A small contrastive image-text model, trained from scratch: text encoder norm layernorm.
Rows from block 28 of the image encoder of a small contrastive image-text model, named by matrix and row number. Each number is 128 + 24 x the weight over its row's rms, rounded and kept within 0 to 255. All counts start at 0. Numbers have three digits each.
After each channel's rows are labels from the 100 images, of 14976, where the channel reaches its highest value: "strongest on" is what is common among them. Only what is clearly more common there than usual is listed. The data: flat shapes of many kinds, plain or patterned, on busy backdrops. In brackets: how many of the 100.
# conv1: bottleneck pointwise conv (encoder.blocks.30.conv1.weight, 64x240x1x1), inputs 160-239

conv1.10:096117110095092130086164144111130110161061122111122124135122128131124152110128102059106125112134120131139125094136112137099148079136089106127124088148101106110144121156139092120081130128115111098105127075103122123122120131124136124100109115
strongest on: brown shape (95); count: five (49); triangle (34)

conv1.54:136095117099121162107150178155097089127117133078118141118087123099085087153108162142115097130129110098157119096110152131143127087147122150116115116140126103112176126121099099125103133086111150088109146124107122122125121135133136153170132126
strongest on: count: five (60); grey shape (57); brown shape (51); arrow (31)

conv1.34:124147098181100100137074109156173139100149086137130145136164144094141129095110131084093172144131150089119157134112090083147110106094131127079101147103111145092092094088152106080151117093118117105083122165131126114105162119130161142059097117
strongest on: blue shape (58); frame (42); its colour: blue (36); largest shape: frame (29)

conv1.49:111133104113135132083115149179137163130112129107140157098186159172162129112102166067075194140117122144125155108142133140132130112166131112177181119147141146104146131126154140136131128113125102151112136127153138134123136138099141162138141122
strongest on: white shape (99); triangle (50)

conv1.20:129132108167083104148060077126106168115123112132120131121123127122099129138116140083117163142127180144141117150132094139128115113114133080133121143117125152081171149108151126106138125120124132125139133130159078137123132093159108131079111117
strongest on: crescent (79); red shape (56); largest shape: crescent (38)

conv1.3:103093084064099113131126123120145136141121102128129119093141140106137130148159119106149118178118109132093076127141102170078105107151109125157130101125147104109130136117053129149129137096131152137139181098099101122155136106112172132158138127
strongest on: black shape (97); count: five (47)

conv1.63:154097113106092091190138116145086060121176093177110140147088126167133121136113138049096094119131109105152078107114125133100157119105109155081106124128074102125135135106056096130104154136074129095122164126102129132153098106134129122127097132
strongest on: brown shape (72); count: five (56); blue shape (46); arrow (31)

conv1.22:141085158175136148147109200147145169119193156115158151184160099127128136133115145125147152165115120133149131102130134162117117125143138147138163120131146146145150159138114182151144119147151122149150078149165148137110115152133120107162138141
strongest on: bar (95); largest shape: bar (42)

conv1.1:100084138099087146099055162143138132138071070123140112117157123145099107105133126117096149138127123164148109138150136146162124113144155151121121179121116142116201144142094154146163119156173148122155154136156114106115117121102129113121136140
strongest on: triangle (82); pink shape (70); largest shape: triangle (32)

conv1.55:101106134094093096115122122109129122124092100115143111110119136124114131140117113137099117108146119130129147132122134115143115121136124126134105159106138136128105134119094140137173136145151142132106136127146119115109112107131122116098120110
strongest on: black shape (100); triangle (40)

conv1.44:174104152101079122078121196137157162168149104104143140142119106156123118188127111136094110147141121109116107094137105124123151102102090147146196137122159124142133111119051138141139129159145124113127151150116140150138130138124123134128190114
strongest on: red shape (85); count: five (56); brown shape (49)

conv1.14:100140102108089103106127151124136133127081140195113120131171115098200109115157145138124151148132141141141136129128147112140160128127115147126150140091115084125113142104135136108116095148160117155116135149119150131118142140149137140104111124
strongest on: ellipse (74); blue shape (49)

conv1.45:139114174118126093226121141125109135130139132145135131085143113130120101090164144163161121122083121114121101158126100148129103145147108091133115114132118130154140143135101110140102135141117114138201158110134102106110139159116127116136153114
strongest on: orange shape (95); count: five (58)

conv1.35:107118125130109107171113140148155138117119143143115140133152151135173120127141158060142157121122146144116105091142145118079112142114113112144123117116136110134159151104087161131091141148152109144162119135164144139146145148137135207149128135
strongest on: yellow shape (79); triangle (60); count: five (40); its colour: yellow (33)

conv1.42:138119154132137129108138118114123132094134138124131121188138109135117175098104138144135119095133052135121125127144130112141139134118116119110132094127114153135124126121062123130105124141106107147087112122095162147122141098082128142120128104
strongest on: red shape (100); count: five (64)

conv1.24:086115133096132127117137121109107089119094157082112111135135130137087139134127124204140121110137129131136149133138188166141114157135122168124139118121133084147119092134064128123134128091125160102138161104095142139141105112133118111160105122
strongest on: teal shape (94); count: five (41); pentagon (37); its colour: teal (27)

conv1.9:174132114166135167155191171123142136152206163167147136150137140144127127141115121147138183172104145146180165093129195125112116110163102152141123123132167121130129150152150162167138167157169161137152094158178136177136143126145134163153143136
strongest on: green shape (94); bar (73)

conv1.61:118119088114122131079140145140136105127089145109107144130152151135132132075101157070119139137124100152113101100166126177084147080119139087123129113143132081144162133096096121128123124129148126128147089134105148135157178184094173164139129139
strongest on: orange shape (62); white shape (55); count: four (44); triangle (37)

conv1.7:084090119180123195125162155135148174153179147092120143129146104110150104115130110125114123127123117121116133131117132128146097119136153165140157125128155180095135130100140156107145148128135115134077131172110117114114123086107086107131117107
strongest on: grey shape (98); count: five (42)

conv1.38:085094110111144150116096107088120170105112130085106111098145101142113132121107115167120141113149136143158174125113156135153133136180109126118133161143139148091114135146124134161183132174139185121152135137151126143109096084116108105134091135
strongest on: black shape (100); count: five (39); rhombus (31)

conv1.11:142115142113119110117145139131159120143148147119105141146137066102134082142131112122093117092054129102099134141106129123141072094139115202117109096148105128130153125149125117174123146103102136092123140150132155122141069124146118136142120132
strongest on: red shape (100); count: five (57)

conv1.30:130107122114110121147138106143125122128112137104118146179127110164133135139121131112106133135113105123124133117116104129111122112137091151141143110117142080121181129120089130133101096129148098127067157128086163112150103157116148129079134130
strongest on: grey shape (67); count: five (57); triangle (33)

conv1.23:146147151121125128204116134139128126114107144140134141118107133132161136104155128119146132092155106105078169128127111121136146144155137111119139146196146146103157120178153145133143145120184126143127163201160115133140140141097114130113133142
strongest on: triangle (69); white shape (47); count: five (42)

conv1.33:108144113088098081136140136172121157125118114198117154099162119173165113110147164107178176101134140125146142158125139154187140174152182136126146196147158135132125124118123177088169144125199117124107130159122136121147138145118116150098093119
strongest on: yellow shape (59); ellipse (58); blue shape (56); count: five (40)

conv1.32:160118153119147150153161151120113121159161140104164126129101138179105156118151114149162113165165123137137088113112132146127163145148119100150147172138180109137170144126120132170151206107130172102140118152130109147142145137102143148140141116
strongest on: purple shape (57); count: five (50); bar (43)

conv1.58:127128109149136096148157122145114110140120114170166128107140168133145135115133114085120106165100134126153083102152119169108117117153094110118143087123106115154146135127110134128118104099137113127077123154151129124130163124123170133138198129
strongest on: brown shape (100); ellipse (33); rhombus (32); its colour: brown (32)

conv1.31:132113157118139166154149143083095120167117119183170074135076123170134140132168114135137082169126144126136090150151147165124166128177107125153155133137162148179138137182084146145148104182158192101145130117138136160159129144146154117156142137
strongest on: purple shape (96); count: five (51); crescent (33)

conv1.62:167119142097130110136148157136110112121125153146108123155091116077138121137135105142119061128099164120167040119123143169105131105145115153084126109138148115151164152127079111134089132181105147051131167132114154115152118119155166146133168133
strongest on: red shape (95); count: five (49); bar (34); semicircle (32)

conv1.51:201112179154108113132163147149147175142173142082188160084162118170148143128150155090161192157100139131108109158158108118126189141119115120157166162138147148101122178137156119125149151093115145160149136190160137132152136102124120117115144111
strongest on: green shape (91); count: five (54)

conv1.5:124070153125130105109140135171129155135100159116128152142115185143168171139140138085134130168108129142191093072106138140096121132156128131178096114139138086132132141094118148121099122147166146113127144119130134129144158162142175160171153124
strongest on: white shape (78); triangle (49); count: five (44)

conv1.37:165122137154099097136145121124137159137153126125164113144128156169144154121142138115163152110132127134138135085132165108095123160114137107153123144137144137138168123153130144151155149140135131132119106133132145126141146132115120159139135148
strongest on: teal shape (100); count: five (52)

conv1.39:119109122110158080159146116163124105121143117110122137172112112113141149111121101125173080112142112119120087132113120120118157123144105133094117121132100112117160128132106104150102139117109128119109183134113185113137116080111130147095106138
strongest on: brown shape (92); count: five (57); semicircle (32)

conv1.53:111123152099123094196103144130127119165080130152140140179148142184122096132139120111104158152121154126132097129143142106145146120119136148112131136133114107159139138128124178137115115139171128150132111128143175129108131159148123160134108133
strongest on: yellow shape (78); red shape (63); count: five (59); triangle (36)

conv1.46:113112140107147157114124154125139147137138117097150142107134107109095115156123123160122135149116164133089158143142101121108139118104118129148139088096137169186096129107117154127145131173113116164111164141142096156117129138159117106127186145
strongest on: grey shape (100); count: five (41)

conv1.48:073070105103083092141114124117131152122151111100152111134103103131129144136116122152149152097133152151145108160128131115179161155142130134161148135115129094138129149124089131101113144102116134135096160128124112127143116128158129110119130120
strongest on: black shape (75); bar (39); crescent (37)

conv1.41:115177121124115112156105115137151118128086121154091138140172118071171134159120144121118175087092181107123112145134118149121116140149164144124128120100141099093110137122223097123095150112109101151138122140129120142117131144151108099096136128
strongest on: yellow shape (77); rhombus (37); semicircle (34)

conv1.15:131159112085120136117103171105122139116092136208122093142132109134130120129139116127140107129153134113141161112119188146114130141135130126138131120122138123111132119145164153110127125164181146104141118131100110139111133130132111100136152130
strongest on: grey shape (57); triangle (43); ellipse (39)

conv1.60:230152133129161086156131113144116099142117176176124153148090115103119165172139126191167124152125119117147127143117111178125172153139096231133167123120143113140151105136118116156093124147105111109135138115106104171187107147140125090128155115
strongest on: brown shape (100); count: five (56); its colour: brown (25)

conv1.2:137119177124149097140097151121136131100105119134119129139135134160142136137135086117102124130139130149132102113150101139093144122151125119138122129122141112135177108120149079138139136126119123137146141136145107143130125126136115136129155138
strongest on: brown shape (99); count: five (38)

conv1.59:144155112130101125152126124133145136124131133123089130162142113113140136123120101064134170106139135105107137104114106145092112102148107140115153084110116161128110135117165128130098134136147085106122115151114157141132137151125145134117112151
strongest on: white shape (77); blue shape (45); frame (34); ring (32)

conv1.47:188106149131132084181103130114092096135094144163105122210098124141099119155116111139149085179149087123168117140152119130124099100128090192091117108111127083142135162120077132124096122146152128087164121147103173139173157122144133107118136133
strongest on: red shape (97); count: five (57); triangle (47)

conv1.26:087082152093092134142105135155132148142112132075195147123170104165119117123138126126128169120131149119115094170111107121169121155133133156134124173135135129145127100120095160125152146152133143142113162148140143145122101178118117122106132132
strongest on: black shape (99)

conv1.19:123079140135167131131143105149144142165097148121119135179126177119137166148152140107155117164115118154155073069152121142058134135141124183148109113114126111147130165138051115102078142112093141138130092109120160146123171151156166173131157130
strongest on: red shape (83); count: five (43); count: four (42); square (36)